{"arch": "uvit", "model": "image flow-matching model", "dataset": "single printed letters, digits and signs in grey, bent and noisy", "train_examples": 197500, "image_size": 32, "horizontal_flip": false, "conditioning": "none", "objective": "flow_matching", "cond_dim": 192, "logit_normal_time": true, "norm": "layernorm", "norm_position": "pre", "activation": "swiglu", "mlp_ratio": 2.67, "head_dim": 64, "fused_qkv": false, "qk_norm": false, "parallel_block": false, "dropout": 0.1, "inner_norm": true, "patch_size": [4, 4], "layers": 8, "width": 256, "positions": "conv", "init": "kaiming_normal", "residual_init": "zero_last", "optimizer": "nadamw", "lr": 0.0015, "beta1": 0.9, "beta2": 0.98, "eps": 1e-08, "grad_clip": 0.5, "steps": 10100, "batch_size": 256, "epochs": 13.1, "lr_schedule": "cosine_restarts", "final_lr_fraction": 0.05, "warmup_steps": 1010, "weight_decay": 0.07}
Rows from block 4 of a small image flow-matching model, named by matrix and row number. Rows with one number belong to one neuron. Each number is 500 + 40 x the weight over its row's rms, rounded and kept within 0 to 999. All counts start at 0. Numbers have three digits each. After the name is the row's rms in percent of the matrix's.
After each neuron's rows are labels from the 100 images, of 14848 (inputs lightly noised), where the neuron reaches its largest size: "responds to" is what is common among them; "patch colour" is the nearest of a few named colours to the mean colour under the peak. Only what is clearly more common there than usual is listed. The data: single printed letters, digits and signs in grey, bent and noisy.
# gate: MLP gate (model.blocks.4.mlp.gate.weight, 672x256), inputs 64-127
# fc1: MLP up (model.blocks.4.mlp.fc1.weight, 672x256), inputs 64-127
# fc2: MLP down (model.blocks.4.mlp.fc2.weight, 256x672, transposed), outputs 64-127

gate.95 111:485543484456515524583512523554516440456517557422539532472564428476459449495491440520487511545550441553485552472512455497535530540533497481473452515419493527508505455481465532542544560573486477
fc1.95 110:444439557499559508502534512546511418451487471480490533527483490464514565481472531500524482461561485524483505535441496487458441499536535551478471506554479480543534444504554549454539491521531523
fc2.95 079:494511482487460471465529487459536521554503490491414474544540450494509510546587544466522482487457464495556543451561499516496589477453489491511458468543500488493492474502497522487499492559435450
responds to: dark on light
patch colour: grey

gate.549 101:436442448539509483489519447500498414523411573512535445557504494483533519448560459501453439533486539507469487580487533489495496551553575493526454576501512477504526530549527495479528470560464534
fc1.549 105:510498508444463492516548536450377486543513531508477487428494586583483503553519513502549454484489518500535578474544517481541549526468546467517515408516499474440485550490541496573518550434501505
fc2.549 119:501437531464576540469512514488491526492587517522456519528518512562534502440515504401508523481475522446519518546444444498526501548491432466492505436456482534529532501556483459491523487461456506
responds to: dark on light; digit
patch colour: grey

gate.517 099:545554527582514472468499590509498528493563448548528503526556495405492501454445510432476489505454525542492507472497458491585497489513543600493478561452477536426472467563501558504571499536491492
fc1.517 099:475480556497517582483577543536508522523527464486437432516550554473551508495506556588501539450492531508501487414515494424513465570495542465510514475489424513495491468553451501538504449541497466
fc2.517 101:500467445541559487449504466477472469497465541512453472422468464520443487508543463450558471594562506477535501517497518530474472519502461445535522489463523534573536577448529515556524486547535509
responds to: bold
patch colour: grey

gate.113 102:473500518450545490406487545428500512488569508546525467506549425440538442457509481477513507550419502436558566515459500529401467462520484585443430510507538462521531501482493508500519580451466485
fc1.113 109:497513460458549464508546583558533466468483521539570468558504431492430450424524500539474522523492445458525470519443507575393521500504459461513510539539471560480507505446488442470461508546497510
fc2.113 102:575547510481488513466468522523511504465464486559504474513425549497463507508545504453455530508578496508509488493469558544459597471551515485547466528505442510492549533517555479529489458550547560
responds to: serif
patch colour: grey

gate.394 094:437491603506528495564488489457509448480524472504489463563461538504469500435510454455518484506479437494467482512531489494475534496516569459476453531464503525514477368529543514493464484493453493
fc1.394 102:492554470468471535478566443470521571529506500481456524514582455460482455528490485470474484572485575540531508497499517497546453570466529424549490447541523423580545530457551384547520466456500502
fc2.394 101:537549512502612481495578500487483462483548570534462516550445509543502465521535456446495493527553511478446469540439458549479556482497460478553495543494531497462490539520577507518503492490444459
responds to: dark on light
patch colour: grey

gate.8 107:470544519510536476475551491417511434526513585552488489539490493507473481453511522436481469440460548446558511526496492509460466430486549507482420478457447543473540513478550458516482502562519497
fc1.8 103:555559518493500520400507525536517431506507498504470512555511493485493501467488541498479438444527481467505534550501528582472455422558544523447492422532483481444494509472465493549451496552556500
fc2.8 108:500525546534499519535477466561519500439465507522456475464488525559522538570554519480492512542571470492462401552384497552540534406510531520511541530539507480513461500566558480544461410533500477
responds to: serif
patch colour: grey

gate.423 099:508528516482530532556474541529446553465430485485442525518462526473500578471546554468406511538458485525488486426510564546477475466497466540515535547484541478503448556480456432530506528513429510
fc1.423 098:465476599506588491490436470491489478478487503516472526556527523483530484508460457521482492535536432398470505486480495532439532541569485530607467538503538490539413506447469419490506459478428513
fc2.423 090:450441503542597549496540472504541470509467491526506463453432508444470486519487474510533511500545535506484461579517546450536466530503545472446486532521473495506560511520511496464371532523562460
responds to: dark on light
patch colour: white

gate.153 096:485481466473503578446508487442439434431455499523494435536470505484480491461487499514456497455550484537465498414480539489518504463478503567511536523479511462545479467498525512509573504525493477
fc1.153 102:562501473470509455548426558542539448552509456483501460527463567523515508506509450440559522490461510531507428483548531491527500519535507408446511496498466581517563551558454455549489528460489447
fc2.153 099:530575430529511504441510506513527491387491552532483515452480561447442484500454496540438516550523504537463546521575535455527487561499487456560528510492528576545484515532466538509508457549504500
responds to: serif
patch colour: grey

gate.453 103:504458486510538473573494502486499601481502523483502489546478501463471495561443489477484545486492504514536476540476496499446549426520501540510392444430495524443485442536505473503485456522530450
fc1.453 104:433441528491456550484514507542507531466466511552460501514542497530481556497472467444520447509527484544523506504529498495475459426498465525494467508543486460507483485448456497508481518434492551
fc2.453 103:432540516489470522502556505499464450536501489475449497491412503483436476478506474444491497546539545499502472564481506577560449512512541437588553502522536515518525506555519500590449481512525475
responds to: digit
patch colour: grey

gate.120 094:507505476480405499540508461505509524604466550442492569488489526535537507513488598451451445490498528401514464546502531473516525542489504504447462478575481512456416494561491520488516532570496487
fc1.120 100:495476500485427538476478499510468517485442514479513523487534480548526479438540542467559494475500483424518482485428500539494510481530481530435524529493513428525454502542536512435511386488528534
fc2.120 101:537517462545484522458460559557551563484539495507480457537468497526535499560542534544475479535568492480484489546477450534509583459538441526465494523485546475525537496449493482468503548549565434
responds to: serif
patch colour: grey

gate.40 101:443438477462517481512560564524557456484449521532488579493495435493512520446484465499552528547565482478525499566514547476521461447447549529502485455489495459517450554565454517531533480512585430
fc1.40 102:526539567505540502507408519494465498457457454484492480551477488539524453482411535555491526555524452514486517442534512537498614495544564590455463512528409452517560382481552533414499498492468505
fc2.40 108:475504456484491480512525508509533513510513548517469573510506455513573490500553408474454499455466536530537516480432467447453493542526458579518502510441512527518437486544465476474546521517459499
responds to: capital
patch colour: white; grey

gate.266 097:538478475565439499490506474518540446468506566507487430542460495507582560492503515449481455492505498440537502555539551495533461445612441460571483488494475573524493468555557532515495392517521447
fc1.266 104:519547446545482510442544455548482534520499503468459511467518442466454478547462518491520540502533507512534464549496528476526544481443517521479463473430515510494520507510421604471455523505496442
fc2.266 108:494441437517445498464480452546528506495511514446492480504452496562517550482513515528532409461514526475451507525517505408559507541482432504518531471478459526472514478501559451527530500543481569
responds to: serif
patch colour: grey

gate.620 096:437480532492528478505513467486526514430585495516500429511500486444513479445467465439515548487525535491541513501530579532495464541480531460509524558432536523496573479506517490515559500456519532
fc1.620 104:554475484585479500484486535543538522470484463481380529539475563493473473507520437564482494576436515432519484449539454537417542517448573497510475515589495484468505443532451511538523537517478447
fc2.620 105:489459511463491562533502531576527478549545501531425547443474516498384447470477426555528481482491408526494539454493411501448517492501488542485488488556455514541511480472463516560519495563478455
responds to: bold; dark on light
patch colour: grey

gate.200 102:485544484435461457513503483531530517455407500563504497497462502568533469539529510457492536559447471505500489525536517574589520542475526563507510489458457476491522540450435457473603514533477486
fc1.200 101:425511518471493500443473502544486546496471571517510471459510536506531515501590502382433546553532431421494513475434488558465505462570464538501482490435451459527472441447522535501462513518510538
fc2.200 101:400442481473442469511529435447549519521562442546516461503436509515514487528541544550482532492458558514527504476593526481518555397526491557480515446516439507479491490526450452520478461475476533
responds to: serif
patch colour: grey

gate.228 094:515448444486508467470479500451569459520437469522521551503517487459464458453645500476513465450562514492451499513575535497442508515534519531489561543513465507459500519424411466420560524511521509
fc1.228 094:430476500526514530491460512519509550538533481549578418483500519502474571585596505476423497453472476533490412540496498578546456484536528447467521544480504603467500550449516466537445448571527507
fc2.228 109:518397541448441454492532424469472452530513565528488562499487472493440416449487504425497478558498479436468541600545501500463467496555512385472448497499572564427519487494526517497583478428453502
responds to: capital
patch colour: grey

gate.652 123:496492496531570516455478492504566484469556487497523520460476465505504444526506496513512470458422504426435514471513494582589535541492472508533500520514552568554499524469457441504551503493476514
fc1.652 108:523489466438517426451430484565542493507488455496556518518540561487518493521477427479454521448578474516517489492408520511562495477488529474512419438535462546481465507496523480392484495457489495
fc2.652 094:518559517476453511523519497413410545500606562606510520487470512564562538468557560478492502520480542503520507493567531473424466548530545492562570545553492495493539503523533540548475515484498540
responds to: bold; dark on light
patch colour: white

gate.7 096:550510506551566539496519491509511480451486498417488455473586482422481510501499557444449443494440578550475490586442502567506511466410464506524454533446467481453517487519526503492529495571547534
fc1.7 097:519477592483628512587487407486539441496545481479570442549528531470525515551455574476476473495547469539450536505510530477477503549543526480442464491527487503556543457521506575441537467485515501
fc2.7 094:512462435471457581456519511442440561489475504612511526442470465539483470477502438457546539466511482427483491510493453478475463452539462486483514445402514493533432417474554461502498429518491568
responds to: bold
patch colour: grey

gate.284 097:470584452514472530489501409499491510512499510493526495465499559545523490533472470518544440459536498464527434530499536430533543465475533518572451528498446480457513439521495479496424468543530431
fc1.284 100:525530534560445540562491494430538500542445477491476446515441483505461414553478460506482577490464569522452530536532519543548533450498492525511524470533491456433479516454523431463489431561561502
fc2.284 095:478477521463524477491584609488415514507518480538472561536478475454463506460554534401452526518479474478513506498520455511439460505559506442527445452477477504456442441532500473459494503477479463
responds to: capital
patch colour: grey

gate.272 093:493545475500466471512518525427477489538500514489502517540469511494445462552517549523531493499495546533483481427466440399524514543425497425455559488464543531497557494580500492547602518472539495
fc1.272 095:457568509528509525522506488474493497473534538533416491507440507509528468513441477523489464524477571463519479534495464400504529526397485468547526511491533503516484496529499511485440559531480499
fc2.272 086:547458538527503557453463558613532511465452507518495468547561476404521538495544491562517565529545479482541542464552567518465494454571528565546496471470486520520493463447518503537524515511542545
responds to: bold
patch colour: black

gate.654 098:481511470461570473496481492479476457481472506479504488513489516534490542546482542493492481450432465549504506551485532587509463472445577559523517527475516571515437517471597472513595439439484516
fc1.654 098:464515505514549477531526500497459520527538537488532512446583519518465460519493457495421485461491505537512561543470550532437463487503522530512552455546516446505468462465518483485458588448490503
fc2.654 096:513447484446497500467489543519495521527501494594504497539493483478523467451486492529581454500485432426552550464534489469438553483533486505523490433412464576464519451488546481511525439524517549
responds to: dark on light
patch colour: white

gate.167 095:484520486428444472488537453437500504533463562455496509484503497537540479495521503471559495556514481562472567518562510481505423577410514389525460493496524585539497498510498501467560508569568462
fc1.167 098:508498532535484486480476519458448433509493474507526487485374489511522475491476498455529497492525512490548507493497489526424538418494445433487549497490472526534518549451509445498520486428444454
fc2.167 100:487585555529475548530539526513500537541499493485466533515544532421478530578520532538511562556553445554450502499475526555496473513467580467511441499559514460547458502476541522532492517501489433
responds to: bold; digit
patch colour: black